{"image_size": 32, "objective": "edm", "cond_dim": 128, "text_encoder_inner_norm": false, "attention": true, "init": "xavier_uniform", "optimizer": "soap", "beta2": 0.999, "shampoo_beta": 0.95, "adamw_lr_other_params": 0.0025, "adamw_weight_decay_other_params": 0}
Rows from block 5 of the denoiser, named by matrix and row number. Each number is 50 + 10 x the weight over its row's rms, rounded and kept within 0 to 99. All counts start at 0. After the name is the row's rms in percent of the matrix's.
# emb: conditioning projection (model.mid.2.emb.weight, 256x128), inputs 64-127
emb.12 110:72 38 68 53 63 65 31 44 63 48 60 48 68 64 39 48 58 52 57 67 57 50 56 48 56 59 68 41 50 42 65 29 58 66 54 56 48 54 40 46 41 48 60 44 49 39 55 57 39 65 49 60 64 31 63 45 45 40 67 62 41 52 45 53
emb.13 133:36 53 43 50 45 43 41 54 46 57 43 65 59 36 32 54 45 39 42 56 41 50 66 52 39 59 48 66 59 49 42 50 29 58 68 62 57 61 41 42 79 53 54 56 46 40 39 46 41 66 57 70 46 40 61 48 34 55 43 40 55 47 51 36
emb.14 105:41 65 55 64 32 42 53 56 56 58 52 40 44 51 56 39 49 47 32 32 30 40 61 44 20 52 44 34 47 52 38 49 59 41 41 43 50 38 45 52 62 53 57 56 51 45 36 62 65 43 51 50 35 49 51 53 58 50 48 46 43 50 38 35
emb.15 093:61 68 63 57 36 61 55 53 60 50 47 44 46 41 32 59 53 66 55 48 45 45 44 44 39 44 41 60 65 42 49 38 52 59 49 55 47 52 56 39 60 61 53 58 46 66 39 37 65 53 54 50 42 55 40 44 53 32 53 45 35 42 49 54
emb.16 106:56 52 54 31 45 43 47 36 59 43 58 39 70 69 60 35 36 36 47 35 27 29 54 48 46 42 57 39 57 45 44 33 58 45 49 40 38 52 54 60 40 53 42 57 49 36 65 41 34 50 48 67 51 37 57 54 52 44 62 45 56 60 71 33
emb.17 116:44 59 51 60 36 40 43 37 50 66 46 50 41 49 49 52 54 53 56 59 45 30 42 47 50 59 44 63 22 53 57 64 52 66 36 47 41 48 53 37 51 43 41 41 42 64 37 55 51 40 43 66 49 65 53 60 46 39 41 43 44 57 27 38
emb.18 119:47 57 53 57 40 54 59 33 60 42 63 60 53 59 52 60 45 53 62 57 48 41 42 49 62 62 40 71 57 37 52 54 47 54 44 50 43 60 45 35 51 49 65 52 41 48 47 47 45 36 43 46 56 27 59 57 73 62 43 38 48 54 56 47
emb.19 104:41 41 51 53 60 56 38 27 52 53 61 46 43 52 46 40 43 63 59 62 37 55 59 38 38 48 56 65 57 42 32 47 45 50 45 38 31 43 58 52 54 51 42 41 59 64 58 40 34 33 42 54 62 35 55 47 56 50 52 62 67 46 51 59
emb.20 102:38 50 70 57 32 58 51 42 49 41 49 55 55 48 70 55 52 61 44 58 45 53 49 56 46 56 65 36 41 41 61 46 55 55 61 37 56 50 34 57 39 49 63 57 32 46 41 50 65 40 57 59 61 48 59 47 55 39 46 70 61 40 43 51
emb.21 103:50 51 55 47 58 51 43 41 58 54 37 44 32 46 65 39 50 34 63 59 50 66 57 37 55 42 54 58 52 49 57 42 41 49 58 50 59 45 42 60 48 52 50 50 34 47 48 39 44 45 38 26 32 46 41 41 54 47 40 50 66 47 38 59
emb.22 111:55 37 64 50 59 48 56 43 43 41 49 35 71 46 58 37 33 48 56 52 39 61 52 48 53 52 42 49 56 54 57 53 48 57 49 62 48 58 67 60 47 49 58 41 40 42 50 56 70 37 42 40 37 55 42 37 51 45 60 50 41 45 41 63
emb.23 090:61 58 42 40 56 40 44 38 50 62 48 35 55 66 51 29 53 50 64 61 56 53 55 55 49 53 40 40 33 51 45 50 54 55 62 41 50 43 56 47 34 46 57 43 49 65 52 62 58 50 46 62 33 44 54 55 63 54 43 61 30 36 41 37
emb.24 094:42 38 57 36 50 41 49 47 38 37 52 45 45 41 46 62 38 59 62 65 41 51 44 43 43 41 47 57 43 55 61 66 40 49 47 45 46 36 47 43 62 66 56 45 51 44 65 52 31 46 56 72 57 40 61 49 62 48 62 40 32 32 44 49
emb.25 103:60 59 59 45 27 42 57 44 57 54 55 51 63 51 56 49 34 32 55 45 57 41 46 41 44 57 66 69 58 50 59 33 44 46 35 44 44 57 39 64 58 51 47 56 52 54 52 57 40 52 52 59 49 51 66 51 38 49 53 49 51 53 28 38
emb.26 100:65 55 39 40 46 60 27 37 63 47 49 55 78 45 59 31 48 51 58 45 69 51 43 60 44 57 40 46 37 43 43 54 51 50 73 46 50 62 36 63 56 50 54 42 58 50 48 42 46 40 54 64 39 51 66 41 51 52 38 54 73 71 54 67
emb.27 116:43 45 53 57 44 43 40 51 40 43 34 57 51 58 40 57 46 41 57 41 65 61 26 42 65 63 63 58 33 50 35 42 55 52 47 64 61 56 47 32 50 57 65 33 56 46 52 53 26 44 57 54 42 59 63 56 35 59 47 53 59 62 36 57
emb.28 105:53 68 60 62 55 49 52 68 67 46 45 56 46 44 60 49 37 46 43 40 55 51 68 48 67 48 45 51 38 34 63 52 49 64 46 59 47 55 47 53 49 58 39 48 57 53 50 56 41 60 38 58 53 55 61 49 53 66 63 54 46 76 63 52
emb.29 098:47 57 47 53 49 44 51 50 37 53 44 50 48 38 56 49 35 37 48 36 43 42 54 48 38 62 59 72 49 63 50 64 31 31 43 60 37 51 47 36 40 57 37 53 35 66 36 55 39 57 58 36 60 41 60 52 46 56 41 51 48 53 53 25
emb.30 088:46 42 51 40 52 51 52 40 41 57 31 47 52 39 43 66 62 57 47 44 40 61 58 40 41 41 39 57 37 41 58 39 41 57 43 54 50 63 58 68 69 52 40 36 34 50 70 59 50 46 59 63 55 54 63 43 44 52 44 38 52 58 52 41
emb.31 085:61 55 55 51 58 28 38 53 55 36 62 40 45 60 26 40 53 44 62 48 40 55 44 53 45 62 44 59 56 57 55 65 43 56 46 37 46 46 44 49 52 58 57 57 55 44 47 51 30 59 66 45 43 45 43 57 37 55 63 54 47 57 50 26
emb.32 105:53 43 47 68 50 54 50 58 43 59 54 38 48 59 61 56 59 29 51 37 44 52 59 52 43 44 48 44 53 63 44 61 61 56 55 24 59 50 40 45 53 54 66 45 54 59 47 31 51 49 68 54 43 47 53 42 42 66 59 48 66 62 44 42
emb.33 101:66 52 55 40 54 57 58 61 58 49 63 62 37 40 73 48 58 64 61 54 60 28 55 64 50 62 39 32 48 49 59 56 45 59 43 34 42 63 45 61 40 55 33 40 40 49 44 38 41 65 41 42 50 58 33 54 44 40 46 61 38 48 39 43